python train.py --encoder_arch="res2net" --model="image captioner" --dataset="dead-leaves pictures: piles of overlapping shapes" --train_examples=36250 --image_size=64 --crop_scale_min=1 --horizontal_flip=true --translate=0.12 --color_jitter=0.2 --tokenizer="word" --vocab_size=39 --encoder_norm="batchnorm" --encoder_activation="relu" --encoder_depths=[5, 5, 5] --encoder_kernel_size=3 --encoder_stem="single" --encoder_widths=[128, 192, 288] --fusion="cross_attention" --decoder_width=256 --decoder_layers=7 --decoder_norm="layernorm" --decoder_norm_position="pre" --decoder_activation="gelu" --decoder_mlp_ratio=2 --decoder_head_dim=64 --decoder_fused_qkv=true --decoder_bias="all" --decoder_qk_norm=false --decoder_layer_scale_init=0.1 --decoder_parallel_block=false --decoder_inner_norm=false --decoder_positions="sincos" --decoder_cross_attention_every=2 --decoder_tie_embeddings=false --init="kaiming_normal" --residual_init="none" --optimizer="soap" --beta2=0.95 --lr=0.002 --beta1=0.9 --shampoo_beta=0.95 --eps=1e-08 --precondition_frequency=16 --max_precond_dim=1024 --one_sided=false --adamw_lr_other_params=0.00078 --l1_shrink=0.003 --steps=3500 --batch_size=48 --epochs=4.6 --lr_schedule="cosine" --final_lr_fraction=0 --warmup_steps=100 --weight_decay=0.4 --adamw_weight_decay_other_params=0.01
Rows from block 10 of the image encoder of a small image captioner, named by matrix and row number. Each number is 200 + 40 x the weight over its row's rms, rounded and kept within 0 to 999. All counts start at 0. After the name is the row's rms in percent of the matrix's.
After each channel's rows are labels from the 100 images, of 14976, where the channel reaches its highest value: "colour at peak" is the nearest of a few named colours to the mean colour under the peak. Only what is clearly more common there than usual is listed. The data: dead-leaves pictures: piles of overlapping shapes. In brackets: how many of the 100, against the usual share in percent.
# c30: last pointwise conv (encoder.blocks.10.c3.0.weight, 288x288x1x1), inputs 174-231

c30.210,099,160,241,187,202,110,224,240,231,286,198,167,188,170,206,180,323,254,238,221,155,162,206,246,178,243,153,149,218,255,214,180,151,225,263,208,259,263,190,135,150,177,197,138,256,189,193,203,221,197,233,209,153,236,200,269,222,153,198
colour at peak: green (26 vs 6.1)

c30.129,098,202,181,185,216,185,163,172,203,141,173,217,203,180,164,173,158,218,201,226,206,218,275,297,192,204,168,226,211,178,249,157,265,137,227,227,150,207,219,254,240,241,188,158,191,281,174,114,196,170,250,232,219,228,240,201,294,164,260
colour at peak: green (37 vs 6.1)

c30.152,095,219,159,128,274,197,191,194,131,125,149,240,172,176,169,192,195,156,235,217,264,196,175,184,194,195,184,207,212,266,150,205,212,121,211,272,194,138,139,133,220,217,212,243,74,165,218,167,251,258,184,199,156,295,257,197,262,225,115
colour at peak: black (28 vs 10.6)

c30.192,097,204,181,187,149,150,203,174,187,160,226,235,168,135,194,191,194,135,216,190,185,197,198,100,235,176,234,206,232,209,175,307,110,168,181,118,176,191,160,226,178,206,151,246,246,197,190,247,219,214,156,186,209,168,187,195,186,175,184
colour at peak: purple (29 vs 2.8)

c30.262,100,254,156,212,180,211,174,196,256,198,205,189,146,217,218,177,181,199,159,182,174,147,199,168,180,264,117,225,236,176,261,240,211,193,222,204,187,196,200,222,214,203,234,148,169,162,162,177,202,178,155,251,166,220,230,192,207,242,159
colour at peak: grey (43 vs 21.5)

c30.54,104,172,172,223,142,126,224,249,227,197,138,170,222,228,108,214,190,163,175,138,227,245,161,158,169,178,244,85,205,255,140,179,177,355,190,210,181,198,219,190,228,203,186,176,154,192,200,232,130,230,253,186,200,219,216,160,186,151,182
colour at peak: blue (36 vs 7.1)

c30.245,094,285,198,159,228,148,147,188,274,149,161,201,201,123,214,177,174,182,132,168,197,294,200,201,200,205,178,259,205,370,169,213,192,272,200,247,231,159,180,189,160,211,159,209,214,223,190,223,167,191,246,158,208,243,193,262,257,183,159
colour at peak: black (28 vs 10.6)

c30.16,102,199,194,196,212,245,207,167,209,189,240,199,179,220,204,245,313,211,167,167,201,217,225,208,166,236,237,151,221,197,222,145,248,121,217,162,190,202,230,221,178,235,237,188,219,173,264,199,109,217,197,242,184,195,198,195,236,154,237
colour at peak: green (36 vs 6.1)

c30.285,096,203,172,217,177,180,158,200,124,183,199,203,258,211,137,223,217,202,195,168,109,233,238,182,198,238,224,181,200,192,191,264,199,232,169,181,132,189,185,294,189,220,173,199,175,262,203,185,111,205,210,242,191,203,198,167,211,158,196
colour at peak: pink (27 vs 8.7)

c30.73,102,154,199,177,186,121,144,149,251,270,170,245,186,178,230,135,227,173,219,180,198,221,182,250,236,204,162,167,218,245,224,198,109,183,250,152,260,215,118,156,232,229,202,145,151,236,221,228,160,172,131,225,213,46,221,249,196,198,207
colour at peak: green (52 vs 6.1)

c30.153,099,182,193,129,211,310,201,134,184,182,242,147,175,113,127,192,214,251,158,194,209,173,205,151,169,273,201,200,260,210,152,220,193,198,152,195,203,235,192,277,137,227,176,210,177,132,179,197,186,174,187,251,126,137,194,171,232,209,132
colour at peak: purple (29 vs 2.8)